config.yaml
dataset: "small renderings of single solids in any pose"
init: "kaiming_normal"
residual_init: "none"
optimizer: "soap"
beta2: 0.95
Rows from block 2, named by matrix and row number. Rows with one number belong to one channel. Each number is 500 + 40 x the weight over the matrix's rms, rounded and kept within 0 to 999. All counts start at 0. Numbers have three digits each.
# convs0: first 3x3 conv (model.mid.0.convs.0.weight, 128x128x3x3), inputs 125-127, a 3x3 kernel for each
# convs1: second 3x3 conv (model.mid.0.convs.1.weight, 128x128x3x3, transposed), outputs 125-127, a 3x3 kernel for each
convs0.0:520487500498418446513508445479531479498453517514581503439522495495392440628553447
convs0.1:490496540524544502483474488473458474531438410495467533503525489430499511518478553
convs0.2:518532567462487462543566503482526432520410472540443528474522565513481504636598416
convs0.3:500586435481465431474470602570398545479500396521525480516508490503571537443518510
convs0.4:483546533540560542495585486555462444493492473528522485518472509511481506497513485
convs0.5:507502521552473464565529506469526486543451481513424489464529493488492522601537480
convs0.6:487506527555584552547510455460524502492504555573475464472424467505514502543523508
convs0.7:484556569534510510491479476489591559523497454523539488450475472504471479499473492
convs0.8:500457492460464590489500454485541512504480585547536499505483524441453500493503439
convs0.9:549483496469528539499521501418439467552516522490501570564584496487501507512474500
convs0.10:501472494576507472498559514418578585538446486502495489531499579531530520527513469
convs0.11:525480487475448573537453454465492512464448498544466410489492495476493501520496532
convs0.12:575477550502502531506463509532429469470453486489503479536519548459513547484462494
convs0.13:541544496536489460522523541504567512449540415558476567484560419483419496510512484
convs0.14:590508458498471460520531519500489507455459507442488527571464515474496523475478474
convs0.15:507466524419478532516442547544496433506511496482543426474492454570476499597473433
convs0.16:516517514484484439554505526549483517440526500476423507528481547508587533592465448
convs0.17:462458488507479473533503500483476510486483498535503530448528525506556446484547483
convs0.18:478465474477491483516502533464472483547500505502437473549507541492507539525553537
convs0.19:484435502477474495474437477564500444533526463508498442505517471509542453508451496
convs0.20:560464417523535494477501500492424515473556473489464521536485491522500598536461443
convs0.21:448447452552472494443483493540526538550486560492506485467547463436455509408458472
convs0.22:475493489487433494492437463445466502536467417577487504509512525534590483472510514
convs0.23:465502466519500541474505517514494487499518493502483500515480553538445554467548528
convs0.24:500540564433477427485466531523570527502466536538550510493515488512462514537537535
convs0.25:537494519508493458459509472553438424483521536527543495447507480463502503445494582
convs0.26:498495470472453524482461503558524501574449478502483533474481540464455527446507564
convs0.27:498524569512458442493521474437545471445555596520456475458603566560590474546486498
convs0.28:516516506443491496470452507525575575510467545500488585524510486468585451482479502
convs0.29:512456507483497432522498456530557513473459489484500496527475460529533493569538537
convs0.30:491478457450457509513500486484550486490532483444506514406531474475395472427565556
convs0.31:476444530518560560541584531500489569485493514512531553494529449500510545527532488
convs0.32:540546534494519480487507581463541468472447463494537536474472500554529506516591479
convs0.33:531528575579595522491505511514519559489462446452521483468479482494487489502483532
convs0.34:528459467522497468445483506502435397473471494505518564581475541427500474564535455
convs0.35:425511485471481506490498518505459449457517542526462509453509534502504539524567583
convs0.36:488495582484522562466538479489544517609525541539518474507466444501473533547556559
convs0.37:452542516536498493519489530529558465496560454495573520488502441551479487568576521
convs0.38:532493536453541508482506523526449446461491454532482498489475540480527460551530447
convs0.39:458495460517489487475500506502538519474486449517547537518526509563550492467465502
convs0.40:545488566555533542497471511493456427475555477499573603512520484530474538461534498
convs0.41:496538466514456466522507526519502584460499464544508519542532531482477474429466535
convs0.42:470549534515579480483510483484415532501451536501490480465543464490550573489494579
convs0.43:503559431551451454537473500468482415409516602562565485437521501469486464524480501
convs0.44:400420502590508535457519513528459534495561556419455505467484443560481524602516505
convs0.45:566489508518459418497489503468509542489469498496503501513516477565517570433441535
convs0.46:543479497450470505495532478469492559534464458464509495523499494525490486502555510
convs0.47:487501496482557435527484542524476511446403512527541460479537520494547524497504516
convs0.48:481427512490495492453460506506468478539486470469506430487512459446470432463460437
convs0.49:477470473465477487469493493448465449447465541505520474508507457514459548525449500
convs0.50:534439528528513446531440466404468525520510474533504500464529565476473491411493445
convs0.51:526578522531457523502450517434465476453466544427517506520530447500486513503509424
convs0.52:528535477485452511512489481538484423504527548477540510484514509499442512522495482
convs0.53:530517553465499519546554470468354446449418447499511493493476496532549490532526542
convs0.54:447453528431509509494479529529612535422436394519536575486486515468399452548589478
convs0.55:463502528463458454519485511474510573483450463523439500488496440450486509463385485
convs0.56:548498469507484508420439497442465436486446474526511515530468494426499488474599509
convs0.57:565454507500538460485530495537500520589477551503566523467400489553544542519563562
convs0.58:462501523484453487423489463534495490546486512503514498525508459462509504518428471
convs0.59:509556507476515429469451449439439484439488449510470544578586637437483600506414464
convs0.60:497489596560489478508533520562536552531568500550518520439476525544474538547537472
convs0.61:507473517553480523536521455515498483447473521487503473532520541469534584532574535
convs0.62:534497507426501510549536546507507553514455478545530478491520421501444470469562545
convs0.63:543563519526518421534470529482455503501547507511543473512453503424469405502459481
convs0.64:462484490476478507470510489531549510521469511550529506472458489510503486472402509
convs0.65:499515488542553526510525505515501510517516505555482532500511463497496476450525571
convs0.66:534563477522613543482535501511559391545496439514469501485459495540530458469557470
convs0.67:519517476482546542517522468505548451379469468470441517465492510554480546461439510
convs0.68:492518522536503540492540499517475408502486484510545537501533548538504472569514490
convs0.69:453496501608467487550534547459568577509464462567513470546496510468485545541498449
convs0.70:497494519465496498466466513459522564492484533563464468572483490524605541474417469
convs0.71:523500467424542582502491509520516475486520513520527463497519468558534451499472507
convs0.72:571539506466521414490500578506458535517484439499538467483478562439561493548522503
convs0.73:505489521528552489504520478441448497549556551478507561527530482506511478443392492
convs0.74:521556463555567490456584531532479498476506533483500475489453447527605448455522642
convs0.75:510490514516495497500525543443484456523463507479454512498525511542496507461456493
convs0.76:556590510609489505488473504522529458460452370465523518477474488502529489473561513
convs0.77:524512449586548552442465463497556475417485502526486453572472457528550546494459508
convs0.78:530506484456557480486470508454551525462483581488525497490547549462423503507563546
convs0.79:549540490495606561561585574551519429519532568438476512531484593526598457582537553
convs0.80:520459432516496521473480522472457472445512523491490572579484487540522548518428490
convs0.81:500599540511492445537442426552460452466444463446506500482473477485506476532437506
convs0.82:456521502508506495480499510550532480481544521554558449530496429486461454487474499
convs0.83:541545433454534535496484479453513526518506491508484511520437506534470508543498520
convs0.84:418517574543476517534529532442518460495465485414512471516523474490512466529419468
convs0.85:492476494488495503481564535500502490526454462476477551504511521466495445554534516
convs0.86:561477522419465529483490520463429586507584469508514573492556536412605525492490481
convs0.87:495492506528502443452521458530561542499494504515456561544461507548560511492556545
convs0.88:534474463465469466534496552488474509583504507451501485539493544505471482433464467
convs0.89:544511515458510489551550464485489433566492459423529562435522544548497513570502480
convs0.90:541476496430428561494547511561486522551482455484433495511463518362442498524529489
convs0.91:487579494461490489467539492469475568526486512455494520498543471557482523500532451
convs0.92:473512495540530523439501503477445475516491494485462477510496546502464536483494443
convs0.93:500459520504522513591436530448444566559512487512459532524471459390535502511454573
convs0.94:518512518482484561530464509575490475544523552522474494485455459529484501491523540
convs0.95:475476523470497579527482540525486495564455479440458512544559527565531493577528490
convs0.96:508460493464497482537506480499513440448462514550504425503491537521527462432465487
convs0.97:481458534495539564538464486449429506517437487537470480473486559544487537555542433
convs0.98:483527502457552468519495464525562478469487489503478537552510430465559474505465494
convs0.99:508508487521479410487488485436558458471453556520483533480494457526500554538477473
convs0.100:563485541483534504414522511468503521502514504511464476469451467545552514437549532
convs0.101:485410467545523522564514556465514534577446497461531482505549529474396483538508418
convs0.102:464509548496492446528474541547440483499556449494507498502568505480467542512469395
convs0.103:470483503439531591570530537507478529453537512505495486516527447415438550489481498
convs0.104:557540482479516470519503480481489510483452482496496507447502522486567527529500468
convs0.105:526558542480504484474549484506504559509455455469520547432525542427477609390448525
convs0.106:518488504507488503489525526477474553488492514566528471573493503511467478529541499
convs0.107:517510508436481523562442462466473455488492432501517499481490456486427504543437492
convs0.108:500474476468533599502547467453463460503525457463546410548500469472535563513573558
convs0.109:481530456487504539483533500430411457448482521433450594544505501457553442524462532
convs0.110:458567511553425437525506503552638501501433452486551507503532485584501450461396498
convs0.111:507510509509550490581509449451459479459521519487504520531523472522524519523511590
convs0.112:421492535532585546492527480512531487466470533528470543470486536486546495516469534
convs0.113:464477454502525514479505521482518462500475508479499473535494499560471476491434547
convs0.114:513474504542474524474489508478516537508500483489528581520414471490500520490513510
convs0.115:425451445416476425553554489541455512491549563514532472446501528517424458531594545
convs0.116:529475490485491516526519495502492456530478471552545526531568494526517517470510547
convs0.117:556519518467500479549525509426369532484486412484463464535487480505455507478456501
convs0.118:470530518512508469476458484466519458456567561491545549495497504493527487477570472
convs0.119:504519510548569443494518508506489490439495476501415460487480450527480485455511501
convs0.120:519444512523425556521459499521444499567511536462488469489519530466526517500497467
convs0.121:549530471557494497501496558488463482479505496532487512535480536542503521466480468
convs0.122:486542570480442583420460550543542514527497463522472523488477443489504491496535515
convs0.123:516511450524561498517536504481481437491485467522523497545539459567484438588416462
convs0.124:536476448489474534468556534523421478488540478541551510441433480444495496488502488
convs0.125:503498448534523506490497455520446466489478466557534513410476527498570579480519524
convs0.126:557502490522447479488458523491495496509496419496596497487641701472373442520503515
convs0.127:528514584441533517500485515498452476530477472509549459471460553509486505454506504
convs1.0:485457503517477524538473514569494505510502552465523543489546490533583498515422587
convs1.1:547467540507476499432489544436542562497512517537474513503403481518426432515502484
convs1.2:537563523489572546516533556441482545539550524486498540586465403456649597455500523
convs1.3:516534559507590484521500501449483488553541629500375431529542482421472477536482429
convs1.4:463553507487518554451515602498487491482489476485518512514471416468465535455499493
convs1.5:501425434519518540502517487486508465530585505432487515522507473436539552543477539
convs1.6:522536496490502438446547584526497453510427519510508455530509495478600454544518497
convs1.7:488554502512474502473448510513503564497512543473485423491489494443430524464392463
convs1.8:519512538497522587463604441503486517503457500527538537474448493520459531416450595
convs1.9:515499555496488517522465474506527493458466422511565555514560489459559543513481508
convs1.10:483480523518544488544556547488529522483491423412555512615568517496600541523523546
convs1.11:479539506500521507507473462527437483531522470524548453479556520606435546646572482
convs1.12:509514499528522497527594478496485554524494486563509506496480443477471449465543512
convs1.13:462532458515455461492513445442545503524415430522485493397401376537445528524430541
convs1.14:511477493524511557490542465532556498540510566504502527503491532493545543491510457
convs1.15:429552589527533540612632487456450417510476468432448520557515539472574557471484538
convs1.16:515566447434468505472481590567453534538508445431511507498570473407490511454440489
convs1.17:404546542460522471483485523456478458508517552526521551428589501523473603449474515
convs1.18:472533495467497515512482488544527431487496507494505511382525538496456539522565354
convs1.19:557504499537480558478493520522456441577489456542530519477571458522496561472479537
convs1.20:454415535449533533597524521527564499495427517438525547583519446437518493448476490
convs1.21:514471534471455504494513505487474514450527497532482481527458463475510524453446498
convs1.22:526540550458481493496515439417405403482475510488543559516534537492528487463559537
convs1.23:452543566448463456479494566515501474465509490521475466519500485476561522540491582
convs1.24:506462517515510469513500508485520504510573544569485503428496460519489445470498500
convs1.25:506477507498430518436505586505567545484462544590490510422503503444443436462418617
convs1.26:503535451497483444466473474523492478511501465474475523468476512495486518479459485
convs1.27:543485444578523566513522491493519460406416507546444477496489490594466369474480561
convs1.28:504476448497441457467436422513542451471560544486462554491555569533443512517461415
convs1.29:497602450564474499461469503436468451596564512501496531463510530460486591479495533
convs1.30:503543506500532523522539540540525496518506496518517511439419483522560463500487475
convs1.31:506474494454484472537495497476522513509591502561494491445465550428421486555459453
convs1.32:454522505546502526569542464520546557566558574487468479536460520519523497485583565
convs1.33:434455446470470492551558550645619579543569545437453497411488501470456432502494526
convs1.34:498537491477538539553486488501489494535499531569542494535469467529469639466534447
convs1.35:489498517612520560549549544512492508469473529516537526473472509548526437548503532
convs1.36:440500427519576505503533552588509523487517488528520482422481490460570508497522478
convs1.37:486418453503503461442471471496452483502513501574529529535459441583523408461458455
convs1.38:525477466439462528552463442547575609461450475507485486559488442525456476554552599
convs1.39:510479489519462478459507492496494546492485501531465491534505545516483510439481490
convs1.40:442457474475486498506483462400508463525527520488502560478532600455548495570426521
convs1.41:527513498495503398520434443431440472522482495493483482454486515541538519510546517
convs1.42:428502560479498532512522498495484476560572471441518597519474476453551491554503548
convs1.43:480442504577442501520488534481467462484496486467495465502565591474538545476433472
convs1.44:482461496485518483527567581458554488482506508522489514472530399459559454528516647
convs1.45:489486520554493535536523600526503489530485477562533484393557584423429534436453541
convs1.46:465489531500491552487497495501506494542514492509552553515467445557499452450447542
convs1.47:498497505490465450538583472521521522477562498487510471493449496425514491529446499
convs1.48:529512520536467496446472505504479471408505571483484420500484521529454448557499494
convs1.49:532499506570534536549548510491527481515549472517470503542541520485534527539486532
convs1.50:574506488506501479497483490452518514478510473493568531601463545524454572395439577
convs1.51:508565514537559498493482484431454465510496485515556566606534569487519532457471478
convs1.52:511532468501524498491518473505503433459464472571517543505501510463595509415484495
convs1.53:486461517472505502550513464473491485512507502661587518534514480438468487428499555
convs1.54:501450456489520503508476540439447435560460537468567509469442465504454539487482505
convs1.55:464433546448431492410479488509555551480466519507482487491492410560526419595549543
convs1.56:567561544506570512494518446502541513448462452483554562446474469489506540410428456
convs1.57:420467526544484465573513481434438477428471498427459467464477546477435451510501498
convs1.58:487480482476521505537529518509502491515582491518510458527498511495494573626371457
convs1.59:520448529441507471493532503501536508459435532495494469496411453467538475487393422
convs1.60:509481457506519511491474483485484482515443516469558522588506547491496487441521523
convs1.61:519525537493485444546499431529453414435517494501603572520436482466508551478477485
convs1.62:506501568511478490450411498465491391395412487539519492476535534567517439461507525
convs1.63:446497555504536467484475467474465564485438431517527470576499544564550556428513518
convs1.64:532539570476498498533550539505531472515565494475491461454492494469463452523496484
convs1.65:452523492481494527496539487475494454534535476542458547386482528462526500491484523
convs1.66:471483517517508503502393475466491530477485428452470535466456497463556473555496586
convs1.67:475502522465519494522539524482535567506486535507476425509494541498557509506579542
convs1.68:509475500533508495482510507446457620500477473481509529468497465551517467510447503
convs1.69:461442436529512450455550459536523483493480522476461482541422458413609506517456506
convs1.70:443588502455472483495529545556455459544543437521503458546480446489497448534561441
convs1.71:504515474463493506477482480468542432522496549489486458488491472499481502510549455
convs1.72:519575504567459593496480470543460544488435498481465543549457451554542495471477541
convs1.73:468498549488566478540550513481420428450452436441504534562610548551534460495481551
convs1.74:508490444535491509504490530571506471514525518547479512469567510724444555569590571
convs1.75:529551569510572550493490503530519516499517515536471487551539483566502451526524498
convs1.76:531529564543518485543452527466470500556495476529505522499459497537541473493578546
convs1.77:485446493502515435521530431496522502477517555515464495477518479527468467554547467
convs1.78:532512476520474485485462560510497477483527474503502498477479518585539543497465544
convs1.79:463503501480561536588520485487577468515507457492545546545493394544486559483562518
convs1.80:542468517496438426523471449458459472464466512439484478501479538426432549515466389
convs1.81:528471578530500530498509527491443474507467400436456449489652574490488556458522487
convs1.82:467461475536487459492433486533463480501518451506502458529516395486538438427504575
convs1.83:486549432477496475491447448482418539489479472556497531481523437431567455486523437
convs1.84:498413534529466511474528488536510560496483461481484479543508503496474493582537496
convs1.85:508529528511547554497493512474525551492498479462459549570499583523511522465557485
convs1.86:519496558473522507485465431441540505498472426479534471491456574525369534485530495
convs1.87:504497486460473461469455505462487506495519539456482403592408469476456479467555471
convs1.88:446538538466452504461478449539482504528577490504471530512560450543543564487551506
convs1.89:431500503461497421474496526524493597464458495537558490467539467511536448500515551
convs1.90:544480489524566553512484435481517480492486438505544543597517515483544481457478502
convs1.91:514537524506486514504442512510480493510490547473499552492507564482485477503504486
convs1.92:490543530503452451480399490504445479491485496453444471532450482483468471522444438
convs1.93:464449437527511491530536537476532455478521487519547536440570530471496633494493568
convs1.94:486461480491582543502536517481537502456500506466463426491531519458414533431547504
convs1.95:476482567443455482439562505494514502528514467555545477412491465467453449464474444
convs1.96:496543515469458467491494464521520444519526570536543521476524532516511464437471481
convs1.97:516519532482515496522516490481510507562509552530533525439524480421429457450406454
convs1.98:498459550532499533528516532524452433495504483476541612470533546510476482507575459
convs1.99:551531574560556517479547521480484512443450495570482528515582468455491492523549518
convs1.100:419499542463417386493459449552500540521474388435498501503504569552498513538481524
convs1.101:521479455531477522533516457515509516474444420471551496518498512514572559498487472
convs1.102:517493550504497477497498558437495454489479534521540473570508531385428438493460494
convs1.103:529496484479463470462474444509478467487480516461476437493466495428487493510429401
convs1.104:519543527504488517490531480468463503485523478533509537479521414443417495568577516
convs1.105:514430490521509496492502476503453461473495485466454544470522561406484519477498582
convs1.106:478440486499515496565532533554502464482451474497463421479481488524566487431544495
convs1.107:483526473561546548513488457549526539577516545520504470449566521501540458511519519
convs1.108:488464469454444496520504496513455569545605490506513536485479475408447507538443415
convs1.109:458511580474535547456468519457547510429472477446589543447511505532362467504523444
convs1.110:404403437489498493538489500526489506505499429512504522474518520584516480454571515
convs1.111:525449473498490485477474469496544471450404519550582532468406413496499473477517489
convs1.112:574439457491450465512426489527463598479504516498435404503497453582520448490530442
convs1.113:550490545505497554497541537500521548528478492508502520461481461513467411461484464
convs1.114:478513602502516518481491517450482467528536528548511552480566543484505522461492486
convs1.115:480457471505519462467483435542547444504484489497505476466414453577566540431478488
convs1.116:468477495505531486540488459500415447494472468479502513498547551498557468542425535
convs1.117:560571447491425472449509481540530445513529530446491552445560536421523458575509436
convs1.118:463498483467539495440506540487517538484508539512485532615490467530493502463498439
convs1.119:503487532462422490512458515528478501550519581535468507464443575560521528498457414
convs1.120:497534473488482489474461498496443504444443501480603467623420499477474515453490507
convs1.121:457483526501498522489451514454501444468521513465470498510454540524459444499550473
convs1.122:503522472501448504503510499509505491493458500425470476451515453526481494597566461
convs1.123:508529524523510577435482477437527567535501531474520515505509430594500473512436546
convs1.124:566471471504522537468531484440444536555540488554451454449458523479486509471439517
convs1.125:517529502530461431530494425532495516500473482490517501531501551436425465538556535
convs1.126:469531467520420430486572580517462475549603507518517444459412475491540498405478462
convs1.127:556578486514517545465467540524488410484460468419466485493518595503529513521544462